A small segmentation model, trained from scratch.
Model: 4.32M parameters, 64-pixel images, norm batchnorm, activation silu, widths [96, 96, 192].
Training: normuon at rate 0.025, 7500 steps.
Rows from block 2, named by matrix and row number. Rows with one number belong to one channel. Each number is 128 + 24 x the weight over its row's rms, rounded and kept within 0 to 255. All counts start at 0. After the name is the row's rms in percent of the matrix's.
# convs0: first 3x3 conv (model.enc.0.2.convs.0.weight, 96x96x3x3), inputs 91-95, a 3x3 kernel for each
# convs1: second 3x3 conv (model.enc.0.2.convs.1.weight, 96x96x3x3, transposed), outputs 91-95, a 3x3 kernel for each
convs0.0 103 [120 125 129 141 132 138 132 121 116 115 120 113 137 174 106 110  68  87 118 117 125 111 130 138 105 103 107 133 123 125 104 143 155 105 115 118 174 158 134 129 112 133 159 129 144]
convs1.0 102 [130 129  95 140 130  96 129 143 133 105  82 118 111 169 126 106 128 141 109 101 104  90 118 129 125 156 166 120 104 140 110 112 113 125  95 124 114  98 124 118 119 172 136 125 138]
convs0.1 098 [121 123 152 153 132 115 115 124 100 177 156 128 133  92 115 109 103 100 122 120 106 115 111  95 129 133 125 133 105 140  91  92 146 131 144 171 161 160 130 111  85  92  83  48 123]
convs1.1 084 [104 114 127 100 102  83 121 147 110 146 135 114 152 140 125 120  69  53 125 124 139 137 130 120 195 154 122 123  99 107 131  86 113 132 116 132 133 114 164 121 108 150 112 158 171]
convs0.2 099 [137 132 105 161 113 101 149  97 131 142  81 149 115 158  96 126 167  82 137 117  94 124 133 109 118 120 147 101 161 145 120 139 163 157 139 139 167 123 111 130  97 112 126  76 168]
convs1.2 092 [124 114 126 122 106 170 136 131 126 116 128 130 106 138 106 107  98 132 168 137 140 158 125 147 103 156 140 127 100 111 134 123 119 141 120  98  96 119 130 108 121 129  85 105 111]
convs0.3 099 [112 160 119 113 137 136 117 157 142 142 131 139 141 161 150  97 144 169 149 147 146 147 150 162 124 135 154 134 143 132 135 160 143 125 116 125 137 136 137 156 157 136 112 111 116]
convs1.3 104 [ 94 112 131 142 131 130 119 131 138  89  84 119 115 139 120 111 101  88 113 110  96 118  95 105 113  83  81 130 158 140  90 110 117 131 105 111 126 126 148 107  84 104 125 107 118]
convs0.4 097 [139 152 132 137 144 124 142 111  94 115 128 119 122  93 137 128 106  91 145 169 158  92 102 121  97 101 106 170 177 169 118 122  91 134 100 120 159 185 143 112  88  93  50  76  55]
convs1.4 097 [116  88 120 130 145 179  96 130 111 121 137 129 114 100 122 120 120  99 126  78 110  93 117 127 109 125 132 148 134 144 140 105 120  81 107 147 115 145 144 107 133 152 147 165 175]
convs0.5 097 [132 114 128 132 129 144 133 132 150 132 131 131 117 113 129 116  87 110 111 108 118 119  95 112 113 101 113 111 106  86 119  90 101 117  81 149 144 180 165 144 109 107 119 118 132]
convs1.5 107 [154 109 126 103  98 117  93 115 106 120 125 139 104 109 129 111 125 141 125  99  99 138 152 112 154 165 166 109 111 120 106 120 111 134 117 105 104 140 172  70 104 149  72 103 107]
convs0.6 101 [ 69 114 150  78 103 139  85  99 139 153  81 140  88  95  99 104 104 113 173 139 125 175 161 116 146 143 103 178 160 108 157 119  88 110 137 122 149 114 145 118 175 180 114 121 166]
convs1.6 100 [102 173 194  83 171 190 139 181 155  95 151 133 144 149 117 109  80 128 126 117 114 137 151 120 153 187 121 134 159 156 127 110 166 103 136 143 172 139  83 141 125  93 112 105  83]
convs0.7 100 [132 106 154 140 122 110 148 124 119 119  97 156  98 128 132  89 121 130 125 111 155 130 119 170 142 150 177 123 110 133 145  73 202 105  95 110 124 134 129 127 173 104 126 121 138]
convs1.7 106 [122 113  86  81  63 117 119 131 156 164 127 112 143 107 103  95 131 117 130 149 118 168 162 102 145 120  94  86 103 120 136 150 111 176 127 152 125 128 115  92  88 123 115 108 112]
convs0.8 102 [130 125 122 111 111 132 110 100 115 145 137 135 126 124 107 100  96 123 153 139 125  97 102 109  82  88 101 139 179 157 101  94 162 102  96 133 149 140 131 110 124 150  95  76  78]
convs1.8 101 [181 169 137 126 103 108 123 122 133 143 117 133 132 168 151 139 130 123 112 120 121 103 150 181 151 168 160 127 118 154 140 142 137 114 130 133 134 131 131  95 101 124 127 164 153]
convs0.9 101 [150 137 129 134 104 127 142 106 126 102 123 123  84 114 110 145 202 113 150 137 136 142 131 107 146 138 132 153 125 128 133 118 113 144 171 148 111 122 119 147 147 146 119 110 120]
convs1.9 104 [138 128 120 112 122  81 126 101 102 137  80 111 125 105 114 106 138 126 137 110 107 133 128 143 118 147 138 112  89 153 112 147 143 142 167 139 128 125 145 119 124 114 142 110 119]
convs0.10 099 [109 165 121 111 120 139 107  80 111  93 154 112 116 129 119 136 135 107 135 114 102 161 122 109 135 136 118 133  87 132  95 143 116 123 128 118 122 144 155 127 111 167 109 157 134]
convs1.10 093 [102 126  94 118 136 161 102 115 166  85 136 123 127 102 163 136 155 165 162 136 139 111 113 128  96 152 121  93 132  90 112 127 130 133  81 113  84 101 132 102  83 108 101  96  79]
convs0.11 102 [114 117 131 103 116 131 145 109 127 124 103 111 131  93 130 119 123 104 153 148 127 138 130 110 137 126 126  86 137  98  76 112 122 109 101 110 119 139 163 128 144 139 111 148 134]
convs1.11 098 [136 111 130 147 122 120 144 135 159 133 147 124 124 104 126 121  92 110 156 121 108 143 104 140 122 127 155 148 152 121 117 134 133 134  95 117 130 118  81 111 140 118 109 150 125]
convs0.12 097 [121 121 144 138 110 114 152 128 119 202 113 100 109 119  90 109 116 141 152 118 100 134 117  99 106  96  99 104 123  93 149 120  99  99 112 138 128 126 111 144 175 136 147 158 118]
convs1.12 092 [137 120 112 129 122 125  95 112 101 138 142 116 109  96 108 144 112 122 129 131 129 165 120 154 136 104 154 108 158 171 119 127 149 111 107 148 115 170 119  81 152 107 120 141 118]
convs0.13 094 [ 84 156 109  96 180 121  84 188 138 133 112 122  94  88 124 131  88 143 193 200 183 203 199 198 167 153 157 123 123 115 124 110 108 138 126 124 105 112 111 140 124 118 151 135 140]
convs1.13 106 [140 109 142 165 118  97 175 168 132 120 140 107 117 119 106  84 100  64 135  95  94 129 104 102 133 150 154 121 117 134 122 125 130 105 119 134 118 129 126 120 107 103 126 121 116]
convs0.14 097 [ 81 107 132 113 135 146 101 120 129 138  98 165 132 120 158 104 104 140 118 108 120 113 116 115 138 113 101 126 117 105 145 165 137 154 138 148 109 103 118 119 133 135 168 153 140]
convs1.14 096 [102  95 153 147 121 141 152 131 157 122 110 109  92 116 141 109 132 131 141 129 135  96 113 146  98 138 156 138 110 125 126 105 137 114  88 143 115 143 125 115 124 145 147 141 129]
convs0.15 098 [114 161 132 105 145 143 109 139 117 141 156 107 164 135 118  84  98 135 135 135 149 116 112 121 116 115 114 118 128  97 129 137  99 127 113 122 126  97 124 136 134 150 115 165 123]
convs1.15 100 [168 163 116 140 129 120  98 119 164 124  79 107  89 154 174 108 151 134 103 104 126 114 170 160 148 164 117  99 127 127 112 138  96 130 124 132 114 139 137 100 122 170 123 114 131]
convs0.16 099 [139 108 135 154  94 104 126 120 106 156 115 142 120 112 114 121 139 141 107  93 106 115 102  74 101 109 119 159 113 108 169 138 119 142 115 133 109  93 124 132 128 156 128 114 134]
convs1.16 103 [133  97 118 140 129 155 151 134 170 107 125 152 124 152 145 160 136 127 127 144 173 146 182 184 132 137 132 139 128 115 164 124 112 127  90 121 140 160 158 173 130 125 142 135 117]
convs0.17 098 [141 139 158 105 140 131 116 141 128 135 105 150 141 132 146  88 149 105 147 152 153 112 101 133 132 108 130  98 135 112 114  76 141 139 172 109 129 101 108 105 130 111 111 120 113]
convs1.17 107 [125 131 100 103 108 138 118 127 130 115 118 120 132 150 145 142 148 138 110 107 113 134 115 116 135 117 116 137 105 138 132 103 117 144 131 132 139 132 140 132 177 159 130 125 142]
convs0.18 101 [114 118 131 106 111 132 123 164 126 146  82 129 115 219  84  82  92 137 115 124 123 121 138 147 123 143 146 107 117 172 169 163  71 149 172 121 128 120 128 158 110 148 122 100 149]
convs1.18 087 [128 116 114 113 115 139 144 112 147 142 117 124 127 140 132 114 104 114 140 130 116 156 171 117 108 114 111 136 129 148 157 113 165 187 158 102 137 145 179 146 176 150 135 106 122]
convs0.19 101 [143 159 117 143 163 150 103 126 145 123 115 126 120  93 144  84  76 130 111 151 142 109 126 144 135 114 125 148 142 155 120 127 123 155 116  99 150 153 103 146 163 101 163 158 101]
convs1.19 102 [146 113 133 169 145 116 143 117  86 117  81  87 142 113 123 115 119 141 148 118  97 133 138 110 126 133 163  99 106 155 110 126 154 116 111 142 120 115  90 143 124 117 141 112 120]
convs0.55 101 [117 135 133 130  97 135 148 139 109 102 130 174 153  66 138 117  89 139 140 121 113 146 121 129 136 125 127 148  87 140 113 156  86 110  95 108 150  93 131 153 115 137  96 134 131]
convs1.55 107 [121 141 140  86 100 140 105 118 103 115 157 133 122 147 127 149 162 128  46  89 132 105 124 114 106 151 151 120 121 126 154 132 180 138  97 127 137 125 131 106 113 101 130  95 116]
convs0.56 101 [145 137 148 145 159 136 146 134 116 137  96 121  87 159 139  82  86 140 139 117 112 124 125 110 143 120 113 107 112 110  88 132 200 100 125 161 126 137 110 113 129 167 143 116 122]
convs1.56 109 [ 60  70 138  64 110 157  95 109 156 147 130 133 122 181 129 120 129 126 170 131 129 186 158 115 133 134 102 113 114 117  91 167 118 130 122 109 126 134 134 191 125 101  51 109 120]
convs0.57 098 [101 140 120 115 122 144 117 103 105 115 107 124 108 146  91 103 132 118  99  81  94  79  74  92  74  87 106 104  97 144 121 113 111 145 135 152 112 136 168 105 106 152 109 153 149]
convs1.57 094 [130 171 148 120 162 196 111  88 155 120 140 121  86  97 111 137  85 130 145 148 166 151 168 178 162 176 207 125 141  92 125 144 126 158 141 130  83 111 109  86 116 112  96  94  88]
convs0.58 101 [131 124 135 130  95 131 133 132 136 106 185 152  86 126 127 134  96 130  96 102 132  99 121 117 137 144 102 161 177 149 118 169 116  69 130 125 118 125 127 163 152 125 114 139 122]
convs1.58 095 [132 125 114 115 142 159  98  95 115 129 144 112  85 125 133 131 146 122  89 125 104 145 192 142 149 172 117 134 150 108 133 182  76 133 141 100 125 134 154 118 115 134 141 101 139]
convs0.59 100 [123 148 127 109 110 105 100 103 108  98 121 107 146  84 121 115 151 135 114 150 138 153  90  93 118 109  95 129 190 130 184 159  88 126 141  82 131 127 114 137 121 102 116  95  79]
convs1.59 099 [106  94 106  91  88 129 113 132 115 131 137 129  94 159 130  96 118 111  99 155 106 121 173 161 139 179 122 106 131 115  79 149 136 144 136 144 129 152 133 113 108 147 105 121 129]
convs0.60 100 [136 124 127 125 123  72 141 155  93 125 122 116 109 141 139 122 138  94 114 121 130  87 139 163  91 126 145  85  87 102  88 106 154 100 142 125 128 119  95 110 121 116 122 134 139]
convs1.60 097 [ 95 128 147  87  99 146  83 125 117 156 109 126 142 121 113 120 139 120 132 131 143 175 218 140 172 158 109 128 136 128 132 179  94 136 164 140 105 116 116 133 118  98  78  68  94]
convs0.61 098 [133 116 144 134 147 138 125 136 147 108 136 107 110 153 126 108 114 142 128 127 127 102 113 112  91  73  84 130 144 141 157 137 144 115 176 170 136 115 112  91 105 132 167 125 168]
convs1.61 099 [103  70 129 129  76 121 143 102 137 144 106 110 115 107 166 121 151 133 135 119 124  96 129 125 114 109 112 148 118 107 131  84 111 121  73 116 108 115 127 141 161 209 111 113 133]
convs0.62 102 [115  88 171 126  80 186 123  82 141 151  67 135 136  64 138 107  67 172 152 118  92 154 132  96 171 141 113 106 139  79  90 172  50 108 157 100 120 139  89 144 138  83 167 194  90]
convs1.62 097 [107 144 114  59 177 131  69 156 141 143 181 108  93 153 115  94 158 137 112 137 155 124 141 154 166 159 140  89 120 146 143 150 159 138 137 111 108 103 116 150 141 147 120 148 130]
convs0.63 100 [ 83 124 140 106 150 134 129 122 106 156 109 160 125 101 125 126 183 126 155 146 161 142 133 144 166 140 133 111 136 144 111  81 147 158 132 144 143 133 133 129 127 125 124 152 140]
convs1.63 090 [155 162 116 148 149  95 141 157 134 122 142  79 140 130  93 158 150 132  92  98  92 128 122 132 124 100 127 128 153 153 150 116 152 151 101 143 123 152 136 106 103 148  87 116 124]
convs0.64 101 [122 122 130 120 113 125 104 101 101 126 124 116 137  86 124 109 119  85  89 110  94  99 112 105  94  87 104 104 130 111 157 116 117 157 122 121 138 164 149 136 125 104 119 116 128]
convs1.64 084 [106 101 125 128 111 121 126 112 140 121 106 151 116 139 107 152 106  88 161 126 152 172 163 182 161 160 168 117 157 129 106 109 155 114 107 117 127 114 139 144  94 165 141 110 138]
convs0.65 097 [126 137 109 150 132 140 139 118 115 109 107 106 155 108 107  95 129  96 100 120 133  88 102 134 124 120 138 129 140 110 100 148 124 134 155 125 114 124 137 114  92 174 118 126 144]
convs1.65 088 [141 114 124  92 105  98  88 103 122 105 153 109 100 130 154 120 144 136 120  97 110 129 141 113 157 139 112 134 108  89  82 148  96 139 144 120 115 106 128 137 126 137 118 105 177]
convs0.66 099 [124 162 139 117 138 127 122 108 135 119 140 144 139  81 167 137 134 124 169 154 125 173 170 135 130 111 100 120 116 115  77 142  90 141 165 128 139 161 118 128 119 115 115 130  99]
convs1.66 102 [126 120 157 110 128 128 105 119 126  85 126  93 134 112 113 121 127 129 164 141 130 170 125  95 142 120 100 162  96 108 146  96 130 109 120 122  96  98 135 110 108 117 146 124 137]
convs0.67 101 [178 116 129 177  99 139 187  97 132 133 133 145 177 115 120 164  87 109 127 121 108 132 126 112 101  98 107 142 167 122 126 140 129 100 119 139 128 149 129 129 127 114 100 120 114]
convs1.67 086 [121 125  78  84  94  74 104 114 129 136 160 121 128 146 108 134 139  84 137 135 147 143 127 140 136 143 146 137 103 101 133 144  93 103 100 167 124 127 127 144 116 119 139 129 150]
convs0.68 103 [108 114 117 120 102 128 117 120 139 146 134  91 117 122 128  97 104 122 109 145 136 122 145 156 125 125 141 115 149 125 118 163 109 144 130 115 135  98 175 145 139 155 140 131 156]
convs1.68 095 [113 124 105 130 119 124 127 107 136 142 104 149 110 180  92 155 140 122 132 106  93 154 118  82 145 137 141 107 150 127 154 128 151 147 138 117 129 116 146 147 102 168  79  84 142]
convs0.69 099 [153 133 135 122 123 122  82 130 138 110 104 134 141 151 131 165 129 124 115 117 120 132 142 142 126 131 127 142 140 139 142 181 127 116 118 127 131  99 103 143 118 130 139 131 163]
convs1.69 107 [162 152 150 140 129 143 112 129 143 133 136 127  98 149 166 122  94  93 104 123 134  68 113 160 130 126 144 101 153  98  86 160 147 102 111 125 110 118 122  63 100 149 112 122 147]
convs0.70 101 [146 117 118 158 125 130 161 122 150  85 133 138 113 130 127 198 139 103  97 113 111  95  97 107 117 129 123 151 111 153 107 100 131 116 136 160 118  95 100 117 133 108 159 148 132]
convs1.70 090 [202 163 139 116 112 138  89  85 101 158 157 150 145 144 145 128 113 131  92 153 164 121 144 171 137 151 163  91 141 123 141 135 135 142 112 141 110 137 160  94  77 109 146 136 161]
convs0.71 100 [118 117 135 124 133 131  99 132 132 104 149 111 121  72 113 111 141 100 110 102  88 118 121 130 135 139 134 134 131 126 111  87 149 129 113 117 111 148 134 146 110 107 130 154 113]
convs1.71 096 [ 81 110 106 125 146 139 174 159 104 131 133 116 171  82 106 102  89 115 196 162 159 170 138 121 111 114 157 163 128 130 167 122 132 142 159 110 103 131 150 123 137 157 111 148 144]
convs0.72 098 [122 122 122 140 132 124 124  88 126 190 109 134 122 106 140 139 104  86 142 135 134 161 123 110 155 138 114 109 137 131 115  91  87 119 121 107 137 147 142 135 159 117 142 132 114]
convs1.72 102 [184 124 128 139 127 115 170 141  85 117 124 174 119  82 104 117 136 120 125 104 111 101  93 108 126 148 160 113 137 134  97 110 123 111 150 132 119  88 116 171 152 114 149  98 108]
convs0.73 104 [137 118 144 141 126 147 114 109 129 149 138 136 121 116 103 108 111 133 132 115 140 134 125 115 138 137 138 123 120 124 137  74 127 122 143 103 111 110 111 103 143 125 127 121 128]
convs1.73 109 [139 124 118  94  86 124 146 124 129 122  88 103 132 123 111 153 145 143  94  92  79 129 115 134 181  90 102 129 148 158 124 102 148 113 148 139 134 139 121 185 201 114 155 159 104]
convs0.74 102 [139 129 130 135 166 151 141 142 127  98 116 114 101 115 151 125 152 160 108 144 142 117 142 146  96 104 148 144 129 115 123 134 122 127  93 120 109 125 143 140 153 140 139 128 149]
convs1.74 119 [114 121 149 103 130 130 116 116 111 129 123 121 132 121 129 134 107 106 157 147 129 143 139 109 146 140  85 105 144 122 109 145 138  82 114 119 134 109 129 139 138 145 141 138 154]
convs0.75 098 [ 95 128 128 133 151 126 133 142 108 130 141 113  65 122 108  83 107 120 145 138 158 151 143 144 154 155 135  93 154 113 114 151 101 113 119 118 123 139  90 150 149 111 111 130 103]
convs1.75 106 [101 111 175 126 149 187 138 133 105 172 153 152 151 105 126 116  61  74  94 103 114 131 120 123 158 126 123 135 108 138 111 119 150 104  96 107 116  82  81 111  99 118 115 104 114]
convs0.76 102 [141 138 137 157 162 136 153 143 128 174 196 143 130 118 124 117  86  91 210 218 189 162 182 172 168 193 197 144 139  94 140 108  86 110 110 135 188 205 191 166 206 158 138 146 145]
convs1.76 096 [146  82 126 174  97 134 163 110 139 157 136 140 113  85 136 120 113  96 107  87  96 161 139 136 117 135 125 105 107  95 125 154 127 135 163 155 119 119 123 116  86 110 103 114 102]
convs0.77 101 [133 143 124 137 138 106 152 168 127 147 137 124 139 119  88 148  92  58 123 115 105 152 144 123 132 129 113 148 144 127 138 116  67 127  88  95 115 104 116 123 134 154 129 116 149]
convs1.77 108 [ 91 135 128  88 112 131 115 113 115 158 121 148 144 141 148 146 152 142 124  86 145 127 128 119 135 139 111 129 114 109 119 120 106 130 126 156  95  65 132 127  98 124 175 140 156]
convs0.78 103 [112 177 111  81 160  98  93 145 112 123 155 119 112 101 166 107 100 116 143 124 128 131 118 117 149 126 129 127 114 134 137 101 123 129 111 124 109 104 135 105 101 133 143 104 151]
convs1.78 113 [119 116 132  81  92 102  99  92 137 136 143 135 139 123 153 116 156 130 140 126 144 138 133 139 118 134  92 137  87 114 115 109 116 107  97 112 125 103 132 101 121 118 152 149 126]
convs0.79 105 [118 141 131 113 139 118 108 148 131 126  97 139 104  67 113 123  85  94 112 136 141 105 124 114 116 129 121 116 163 141 148 102 146 144 125 119 111 138 125 124 128 132 141 120 163]
convs1.79 104 [117 124 142  91 114 111  97 115  85 145 169 134 152 107 117 121 126 138 156  88 112 148 124 106 123 106  92 102 109 109 116  83 157 138 138 123 138 113 122 133  89  98 138 129 157]
convs0.80 101 [113 114  88  99 116 104 113 134 126 116  93 137 107 110 117 126 109  98 186 175 172 201 187 173 178 146 145 150 118 122 115 120 111  96 130 123 127 123 109 115 123 126 125 112  97]
convs1.80 107 [161 134 110 173 143 136 177 142 143 139  95 113 141  92 120 129 109  99  91  82 120 107  85 152 103 124 156 130 108 105 143  90 143 154 115 113  96 114 137 103 114 117 134 144  96]
convs0.81 100 [137 102 109 131 116 122 138 134 133 127 144 137 162 117 154 135 129 128 148 149 130 151 160 159 154 154 161 124 130 140 111 116 131 118 115 115 132 156 153 117 116 122  77  61  87]
convs1.81 099 [145 154 112 131 149 118 127 149 158 124 124 112 116 109  82 113 113  89 127 106 107 107  99 111 135 146 134 134 121 100  95 127 135 115 152 157  68  94 110 124 110 127 119 140 105]
convs0.82 103 [177 133 126 144 120 133 138 115 143 130 140 150 137 143 142 122 113 135 146 148 139 142 156 145 133 151 155 117 138 115 129 155 153 158 134 128 112  98 134 146 146 150 168 179 176]
convs1.82 102 [138 130 132 132 132 102 127 113 130 146 140 125 109 109 141  89 130 178 134 162 174 118 160 160  68 112 132 125 140 119 131 123 123 131 134 110  95 117  97  93 102 121 115 117 169]
convs0.83 099 [104 100 100 128 128 108  90 125 129 129 136 128 143 100 130 133 116 121 129 122 128 142 141 103 137 111 104 150 102 111 147 190 104 121 146 133 123 118 129 122 125 135 108 112 131]
convs1.83 108 [130 163 178 134 125 175 110  85 114 136 156 158 120 116 138 136 137 131  85 122 166 130 162 127 138 146 120 102 139 138 126 125 134 120 152 116 137 110 102  93 122 102 100 111 132]
convs0.84 100 [100 119 131 114 129 119 129 127  94 131 134 147 107 106 166 135 145  59 101 115 117 127 112 129 106 116 120 116 126 126 114 139 194 100 121 140 125 165 106 131 133 124 126 139 150]
convs1.84 104 [ 88  99 141 123 172 181 132 156 166 114 137 166 112 125 122 149 129 137 182 135 106 137 110 115  86 107 145 142 137 152 160 161 134 148 106 112 120  99 116  84 125 136 129 135 147]
convs0.85 099 [110 128 121 138 138 127 122 150 137 133 141 117 107 132 127  53  63 130 129 136 129 118 150 133 123 143 137 120 135 130 103 138 163 155 102 136 110 136 103 138 173 102 143 155 125]
convs1.85 100 [121  82 112 121  97  96 136  90 101 152  84  88 129  84  96 117 145 139 192 119 106 135 108  87 137 126 134 131  79  96 100 107 112 102 130 120 143 136 148 124 101 103 124 133 113]
convs0.86 099 [118 119 116 140 133 132 126 114 108 138  92 167 119  89 174 145 181  95 122 132 126 127 106  91 134 118 105 133 143 127 108 147 119 143 129 124  89 137 126 113 141 119 118 118 134]
convs1.86 102 [105 171 165  99 136 194 114 115 137 108 135 133 119 131  86 115 131 139 104  99 159 140 108 110 138 122  88 130 141 149 160 130 131 122 117 133 131 167 157 106 153 139  92  94 137]
convs0.87 102 [116 143 150 123 132 130 146 153 153 111 132  84 103 129 106  45  71  69 109 115 136 101  92 110 158 157 147 118  71 118 145 123 110 123 109  68 101  70  85 132 149 120 128 128 113]
convs1.87 096 [127 106 101 138 108 115  94 104 134 147 168 148 137 137 104 141 126 119 129 150 119 144 162 156 112  99  95 137 148 150 151 108 116 108 107 102 148 140 136 125 138 138  82 155 170]
convs0.88 100 [110 104 126 107  89 126 125 106 147 102 160 103 138 159 139 152 129 126 109 105  73 140 117  74 133 147 120 160 120  81 103 115  81  89  71 143 136 132 122 127 120 107 116 137 127]
convs1.88 082 [106 103 119  77  98 169 122 125 162 122  91 149 150 148 127 175 144 120 155 108 121 123 122 152  89 131 144 125 124 142  96 126 155 136 110 129 115  96 127 140 133 132 117 136 129]
convs0.89 093 [166 132 159 144 107 107 146 120 133 157 127 139 145 103 120 189 166 136 132 133 150 115 116 137 112  96 102 132 138 122 123  92 108 127  99 120 165 149 163 149 108  88 142  93 133]
convs1.89 091 [164 125  62 125 135  97 155 110 121 148 135 125 149  83 119 140 103 128 121 141 135  87 144 128 120 117 113 119  94 155 137 135 152 144 136 157 102 108 125 130 130 151 149 148 164]
convs0.90 101 [112 105 125 125 122 128 122 111 122 104 104 146 108 109 140 149 118 144 122  77 119 153  90 139 162 141 155 100  86 119 111 107 155 118 122 157 108 111 121 107 114 133 133 101 130]
convs1.90 105 [127 130  93 120 132 113 125 136 159  96  97  96  80 149 102 116 159 185 131 151 151 152 143 118 151 164 107 129 125 113 107 131 108 138 146 128 134 155 190 144 136 132 144 129 137]
convs0.91 102 [135 135 141 125 136 135 139 121 118 114 171 114  86 157 121 125 101 117 123 142 151 117 131 155 126 107 140 136  89 107 157 107 101 128 102 118 116 109 111 125 122 147 108 144 155]
convs1.91 111 [119 147 156  81  95 161  64  92 155 118 121 171 145 121 149 150 156 147 125  97 115 109 102  97  99 116  90 113 163 117 130 172 136 142 134 132 105 116 144 125 109 161 122 153 176]
convs0.92 096 [114 119 124 130 117 110 150 127 139 121 112  87 126 131 134 106  87 128 107  91  89 176 162 134 180 184 129 123 114 145 117 168 114 116 129 140 130  96 122 130 100 111 125 126 122]
convs1.92 107 [141 165 112 162 111 134  96  90 138 127 153 118 112 170 148 139 123 143 125 140 146  91 165 158 143 155 125 110 130 131 127 179 149 103 135 132 112 144 158  76  89 119  99 142 154]
convs0.93 101 [139 121 119 136 143 136 151 127 133  97 107 104  84 106  98  92 101 103 100 100 119 100  87 155 109 102 124 122 144  94 147 101  99 108 137 134 108 116  91 130  95 126 145 158 144]
convs1.93 094 [106 112  93 104 101  85 122 119 118 127 127 150 104 181 177 105 121 103 104 107 117  80 111 136 120 158 153 143 157 147 103 207 129 107 105 106 159 116 131 136 104 135 151 138 129]
convs0.94 103 [127 150 157 117 117 111 153 129 125 106 101 162  99 139 115  92  89 113 147 146 138 130 123 105 111 106 112 133 109 112 136 107 119 110  82 138 124 131 101 118  87  87 136 137 108]
convs1.94 099 [130 134 149 124 107 106 129 106  99 123  79 103 115  96 100 135 142 154 150 102  89 114  96 131 121 135 154 121 119 111  93 127 100 128 154 102 136 136 128 127 157 129 126 139 134]
convs0.95 099 [138 132 133 129 109 126 127 129 142 130 105 112 104  86 103 149 175 173 140 131 125 172 168 164 151 146 126 131 102 101 108 114 127 118 130 192  97  95  78 120 125 140 105 118 144]
convs1.95 093 [ 95 105 126 151 149 157 159 127 145 106 142 115  78  90 117 123 104 110 101 102 112  98  70 114 106 133 167 186 173 134 146 152 109 145 100 113  77 145 128 104 122 107  98 117 132]